{"model": "model that predicts concentration at each pixel", "dataset": "reaction-diffusion patterns (Gray-Scott)", "train_examples": 95000, "image_size": 64, "crop_scale_min": 1, "horizontal_flip": true, "encoder_arch": "convnext_v2", "encoder_isotropic": false, "encoder_norm": "rmsnorm", "encoder_activation": "gelu", "encoder_moe": "expert_choice", "encoder_num_experts": 16, "encoder_moe_every": 1, "encoder_expert_mlp_ratio": 1, "encoder_experts_per_token": 1, "encoder_shared_expert": false, "encoder_patch_size": [4, 4], "encoder_conv_stem": false, "encoder_depths": [7, 7], "encoder_widths": [96, 192], "encoder_kernel_size": 5, "decoder_norm": "groupnorm", "decoder_activation": "relu", "decoder_weight_standardization": true, "decoder_widths": [48, 96, 192, 192], "decoder_blocks_per_level": 2, "decoder_block": "basic", "decoder_attention": false, "decoder_upsampling": "transposed_conv", "loss": "l1", "targets": "concentration", "residual_init": "scaled_by_depth", "optimizer": "soap", "beta2": 0.95, "lr": 0.0019, "beta1": 0.95, "shampoo_beta": 0.95, "eps": 1e-08, "precondition_frequency": 20, "max_precond_dim": 512, "one_sided": true, "adamw_lr_other_params": 0.0019, "steps": 10100, "batch_size": 128, "epochs": 13.6, "lr_schedule": "wsd_sqrt", "decay_fraction": 0.2, "final_lr_fraction": 0.05, "warmup_steps": 1010, "weight_decay": 0.2, "adamw_weight_decay_other_params": 0.05}
Rows from expert 12 of block 6 of the encoder, named by matrix and row number. Rows with one number belong to one neuron. Each number is 128 + 24 x the weight over its row's rms, rounded and kept within 0 to 255. All counts start at 0. Numbers have three digits each.
# up: expert up (encoder.blocks.6.mlp.up, 16x96x96), inputs 0-95
# down: expert down (encoder.blocks.6.mlp.down, 16x96x96, transposed), outputs 0-95
up.20:123122121175112126112131138089121142151124135138110135123136128115150083136119135124139182120100133126121128167140124124148129138125148104168141131136157134113114096159099136106138150133157135107111114118126090116189139105091154122063076080121114154150150122139113169107201150102119149171
down.20:117132079150178113139116079134149123144146153145095183093117175152125110056150086140124163115155133109117143125162135138144102108145113097131117125132058134133122115110134150158134156172117148127115140151128107142110120136121108105104090102102140112132153120135113126099163137159152133133
up.21:166128115104129161132152112113157185137140148146134146112119143118153122120113141126141090125123129124125120072171131115127106124142137108120150108109090123175130151100148125182170133169082113118161072126158115128158122164150117099172123125168121113139127129186140137138141110116097112090
down.21:123115135130122094106109167103117140138125130169173095097131169077123101116135097139104156124101171117135147153161084134151166143105167088163100137118119154169122130101111081110122140163147094102122135126151100130145130158126108116123106101122143179123124129108112102098140122108085153128
up.22:140126130147141169107136119135111116167190138112118138116102129121105115106124102115117146102130096152110073127125124172106131139121137154091147100137101106170120147090167125131129123101114172121132109125082151099168088141058123161142114092103138102137128110114120111110128150103148141177
down.22:093108117145116166133164130119122152109125107106122151178143090126122098097061123145155104115194076153134147161151135097112142134134136119140152115132129150148095156182100149140119122105141105129140133135090146108131125085157157111101140140159110116119132122105160117124145177111130126166
up.23:137108128107095177151104101115103157180093136087135130132124154145156143091104096103119128133129119127173105135156151188137156113151143138102150146115109155149107150073126131119154122141120144125108097128147125114164109084085164111126129082107141123149119130154107080108123117121140119092
down.23:095162138133159106144152166141116143112166084096079137154107150106117081147104125176102141063173146106155128130116156102109114158106159113121118141144125155154099144168103153141113127125135103134139130116125101106161129140112107126093121135143121131113170106094153129139130141165134144178
up.24:167131152074136098111138131127104165168136129110113147117128126149141127099098108095153111101170120116121125095123156143139156135134109124116133122116108085151089118068145114126150145103129180124104122101147078143151126168108132125156127131144145137147076148171125122115120119059146119096
down.24:127137117187130119113163141127114170104160107134117137106143121163109120108069115135123104094215129139145126095167150111115147142109161098140148149095121125149106120158136140143073117108098078098133145149160085135127135105141121131139114111125112125091152150114118095136117126106126147144
up.25:129118115124157117137148114165062176154119081133140136154098106139157177121137127173148123091163118140102113130186101127078123145139133176125117105125127141130139156090102170127137152157134102136120117126123142101100138120115162130132187125156121110095154108168135107109111126129133119132
down.25:076123133173100114121148146112097084110167148087135134135142154112111133096117135135124173125151157089150093141142137112153117161119129171135152110135097133140154127119137169108129059147124122155104150181150174139131135119156138084174098153118114136110151127127119103122161123148143119130
up.26:151130071130153144137157151101095140110079154142110142116130114187142146087136103108104149095141144140150088169185098077147141120151149134135114136139123127099111127170151121133118134120134106106130091116138110177126158168131144107131128117145120167086111085111137147145136116100138134106
down.26:150157127130184063082090140116096137147143101135114115126130113132099129145155153122121128141104175122135081145132107126122158121168145129134100115131141167097150122130140125120130097138074147167100186144138114105144159142119109150122156084118099136121187104133118151099122144147124138111
up.27:103105090153084169113131135120135097137165168112142115153155098089129124124099109130174125124082143079113138165155137152160122110151147123130161161140134153127110112125142120167125144116142165116141131100144148112124107146128158150116081111156128172125166122150136071146178128149102137120
down.27:126111080185141136073104093091133142145124178123108136090111165140121106102112139150131143119118127124141107116093152142167123178152115102176114127135110140099159113100159153151114131135108120149105103132104138136119132138108098116117133165171120101166099146140120088114096166147161146125
up.28:162133149116133170130175120114100097130157103138136117136151126145130144095131098118135103157131118109144102134144103184126121146131148125149104127120191130134092113104136159104067132102137175145118123135117115131128130106129130161128154088080127104162135125117114153135131192082169121089
down.28:124117118129128156127119117148105138165155084125086135140117107109115135145090143113163104113152152138140092094131172108122116176123126122136170153133129132113073128145147118081093113083103101101123132092122129116104174104157113126152148202161133143140142154106151126107111167122131149107
up.29:129126117139115129137133120119126074072105111135147099129147147173102120102167089132139092123121130130126107115115125110136101147138128183137122138131133208132098134162172152109090077111135140146121172115118113131099156146114139124131136108142153142135155127119142133082140171163100167158
down.29:145120125147137105120092119161139097148131123157103131096168103127120139148135176114151077120119089128100153144140184122119122097172115189115127130144173175089109156137144166094135151127125158120145098113096137120135141117130112111084140147164112118125105083129132135119091136113159133151
up.30:139160142140134139124172117206076125139122116154140133147131115112124131118068147144182139142135154145129142147120139161128160105126109128139139144118156154127135084132104100121120151135128158156153112134131145148155117166116160113158216145145129169139130156128171121115124113116100130108
down.30:138155145177078150137114143127141122125144161135090157117112142133107136101107151071117132161163108147120134157146126137110073124153167165090140133109081102134137106125114121143123099126117119111170141129149157132095090134144126115190089131118127099143153129143114126130138096173154096158
up.31:121133153145146125116112137123104120187173091113099133122120155131144123121125114128128168109191130106150069132100138166117143118148141171094136097156104117150129113116178135135118154141145153102106106120134139095153120146099114187117137097134140143147109113160124133083125126099142147188
down.31:110117128116139123134185119140123138099145124101128158158134107138121106117098111130132094103223078132137143139181125096080141136117143112115145111105135116158097143194133158132113135106140119117127126156115113102105123083140147124107150114126143132087159112104141126123132113131119134189
up.32:131131127139079122153167171111115109113137145111135128076148118133113102198146135113137127150092089141149127133094145122103123133143122135109151142151113132162090132093102133141146101124111174119188126136147101082134116115108158140148128095105097105134109089143096137154145131178088114140
down.32:127102127150142143140066100135129134145096145165148116163122157122157141136105137129148145138074121110138175133178077124115095121122156124122083128113069124113107132116091065143118153145164120103124104113132138087138130118151120169145131100107167112141136151157133130102138093130124139149
up.33:151144150131117119108117090156153109141090078176097141140098129107116141139128149156130113104124108140117095140103133083116129138138105144161131108086143136140137129183110142129156121186148128127121125110092125110168093132212118105118120161123150103171124132121159153087114129109119141120
down.33:089125118107079112154139096135157075138161154134136146106144129119145137103133119125124162110141127103113183124157156122142128118094139138103147120121092109115121150122137154149128135126149133124156152179157137086109097132105123110142093136131116142064140171101105127130160048115156113135
up.34:111136108134111137127153145104068100119172157150125111099115130115115130131134128120118135107069147137112073113147102144144146154125166141065153149118159159115112138155154107160112094104068144128137111159125125092109142081089108119142114131131132143122154142107160091104118115150117159150
down.34:134093143140138172138087157123100163136084142126121101155149099110123113118131150138141090133092077152134174167154108115080145109145128108138093168123133149173096155152116110095137155127165131124129093101078133118135132109140162142127131104144123107155090121127163129128139130108094123167
up.35:147124105116149109124110098119092111109112141144118134141123151143149142146131140168109089135113120151127142159164122131114131138113133107093137142153129147116128220102062104075107123123161156131151115089129142144152143085134155122098093101140091131130163148090079135120155104132126138123
down.35:128134200154110110156149128125118119106170114147119180153155176108122113162136104124123172147120136104115143130135139107167163140119165140107112073124136128161121111131111116156164153113127135106148142062142110101134106172099091144123098119146143138106124085117138116142122100164126146127
up.36:118113098121140182127133116138112100121147181151073106092150114086157129115155110133115137106098114156080064153149149110102154125152148150103142156122108111125122114092192152101120092089103141139113159131106127111100124107144140143136139094119160148123119132107114108114122147126152148150
down.36:138113102137127176131127139142096171092132109112150113135151094139128159120105137141169092130112099156115127135114144121116118152174092148185130101139166144122108150138137154097097126105118130163132113128076122118154176128122138098132128126181075123131117106112130122127112192089130103101
up.37:141138115163126067137126135130159119153101082145127152132111132127120137144194123116103069126129133098188191084132118110108105135142110165117151130143134110121135094167135139148120129130136096120139135150119069133116111132158158115138138110181133135122121105129156161102148139164129148130
down.37:106108121107146091131139103146153093164077102143122140083119114138126099149146139123120162144147113115111136120150091173120097104133166140101117136104076157126102133146108150125133153141140146095108158169194153107123127120137083127114136141084180137106149107119126117100105109111134162150
up.38:102121145113129109125130151122148109105122099153119140158152144157102145111115125126134120083137149090123169161117124137122137142120109116156124082169170098126115161119094146134092112137139132130092166108112112155194151146155185147096095142103149163104099128126122106154125086083138144096
down.38:129120159116119120104181080120140154142149117137103182152138156120106142135113116118131129107167097120113134112126146099152160111106154106130133107127106104158113150145112137148147147146120095084149155077131092122103103115120110141071128155127139145084131135141125143128145070104172182157
up.39:168156136107111104127156110166154099143121171128129119126158123110111119168118137125126094177087114095148166165091096160117128151093128113143115172104104161133131183177106110099156161122114160154136154137149167102140100101132176122131100113132136111146135136124114143140105118141112134143
down.39:111138195167088160172107124128127092119113160135126140180145160096145131129138148137096138150111104133144140116154110116148066109090139147104142128115108080142119124114141116131133114138128143101179086105125124088167119131136126130164114139166134084091123145153121113160103107115110127108
up.40:169119137087130119115125123115159109121116173142140137144140129079104114142112085101138119108067155088153138111112086175138118110105119088104114109120185130115138128134098095153134108130107158145125166113124122100124152112189141137113135136094090127147132141124155146081147124135103123164
down.40:105143131114114153080124154129115111183162145171116101095149142113172116123132126110139124129090143138134126090109182185168119124123123131115138156093117093099125116075129107132121144170096137145142106116123099115098149151128072141145093118157132119121113162132077139147115106120111120110
up.41:183158121102108143130163077139147104112142101142115157160124106144170126094160164175124125158127106117110120098146103106145128116107155135152098118111140155126176120114108118116167137149172122137169121097171114109154138111141104120159124155151163118127116138159126176154135177127140138142
down.41:117118124148116098157112136110122082125149115126141147139104173114103149127122096090143146114117126092125065129163112140126134058131103135105199138097146116130126133124181115158140130113169136115163134125120137112121111101131138103128121142124185151126161155106112101088139163134103155103
up.42:114106133121139124139122125107122146114148124153148097134114131148137082122166134136134116113147161173075110132174121112158113111143165157139102141074124146064108118129144155126134134110128128123116107136152136123090144190144101125125119089167161186106133172138157094096122152130142158134
down.42:190111115136132107148102132108149154106122119122118096085125118128126127153148106150108119135120112119110142108064145127115142139176060123167107132128156149127166122104132153129109121077126156150111160162106102159167150104101135125070127112154115104149112143093109114121128162143160114135
up.43:074133138130119141155130116121100169122155118106124093160079070125138124137138100110191144107153133132115133173145136132151092139159089106153088151130120123162107080127112149093098164113139129133136090162093152142094108128129126091092132107131142155120160134125142133153139133113146103128
down.43:109161088151088162083150105137106144154106145133143129094148134133114147126138145110139129112162128108124134106068132138155114183117121098125129133133098137131132127115118126154096136135091097155129126118134159137141137079152101145183137150118102102142091207143127117140117145093128145174
up.44:140132149123138141112166121107083149092111132156102128138119127177129146098108087110158121129137157068139192147135130111140129149126126102150123075152127101109103133115109125111092104150132147131115157134122161101166158139192153155131120138150139175138123113104123143170135105113140146086
down.44:112111185116125129116138133096151138133174094127076145168109094108131160134106122120141136109102155154149103088135108133157160142071175132166138166133122126155109138108147133123133142115140090126111154091143128125102137137095128141092155161155155163092089124124131089130122117127111166099
up.45:123133152103110135132099110130187102151096115146106140133102144141144129092155159134146064114150147120141207132137155154140128109122098180140115074147114101146133123158104132142153135128173117131119150109137078130116140135132135183129116127122154153125084124134150152122131172148121131111
down.45:131106131085114097148172105153179099131142100123114173140118145141115118194129093097140122107151117128121100105134136102118106110133124159113195147126128115111101142152143155154113136113151103095128140143153124110146124094145130128084159146128165122088161112087125100100103151108150162137
up.46:143130145117129166133129135096109134157143151130155133120132138142134171092125136144150123154152134146143096155115110122132139121160158098124190088098117111178133128106087180133107122152092131105152084157110157138164119182105119120136110145102131140114119092114102102169141116067114137106
down.46:112134125106153138110209122116123165127137110118130146170120143098119116119087106146141109101167121140147122125168088106132147150121185076141120138141107141161101143132110112140143140134105069125146124106131098121135124127122129143100134151129140125100121153143118137111155081133128175203
up.47:150121138093150160122158077137078140139072090134146132130161135151170129136108132114130120161115138130118123152174108168129117135120089123123133094135141112119129171166118148138101175165122143150113103155096151105134136155192133172140112099112139158136141127121151147129135114156113167106
down.47:096157166105118116151133152074144095116152098145113163200140126125087142153145116113138167129094168136160129090139134113128120120126123203105145137137150117131116143093118135134126123115128134137162119078135135111168122175097117145132126111164123136136140141130120099149094116136086116089
up.48:120128140121133117133124079088149144143125082105087113117081124144141171157127143158081162103088129112157075132146158134107125140113108144124114099154122105150174163139143174129153128153110075118114116137144117097151129095174140113084132114091161100138120125118140133137136139147138156140
down.48:074156125106116141120132112139124084159140134143156141154154158098108165099129111152143200111118134118117148107080132133179109144100112139099147114188113114114136132098119127131125120112172125148102147138113139100155113168132090121139102144113096143123126160135114122104178129166172121128
up.49:107115150106124122124109127129141128167146143092125122123144116082131137131097138183152098092084163126147107120153118144163142139119161117131118162119111108107144130143094098135119128111161118130115162091118163124130112119133164110124117166147052150118140130184138158118170113134113116195
down.49:106160084141111123113137152120156110141180154127110123097133146128140169091125123140127163126112146106130121104095184148174131162142078142135130143129106129086121123111148128173121149181106141156138137145126110148106131179143099081132094100142127126131111151159084124093100120144137098141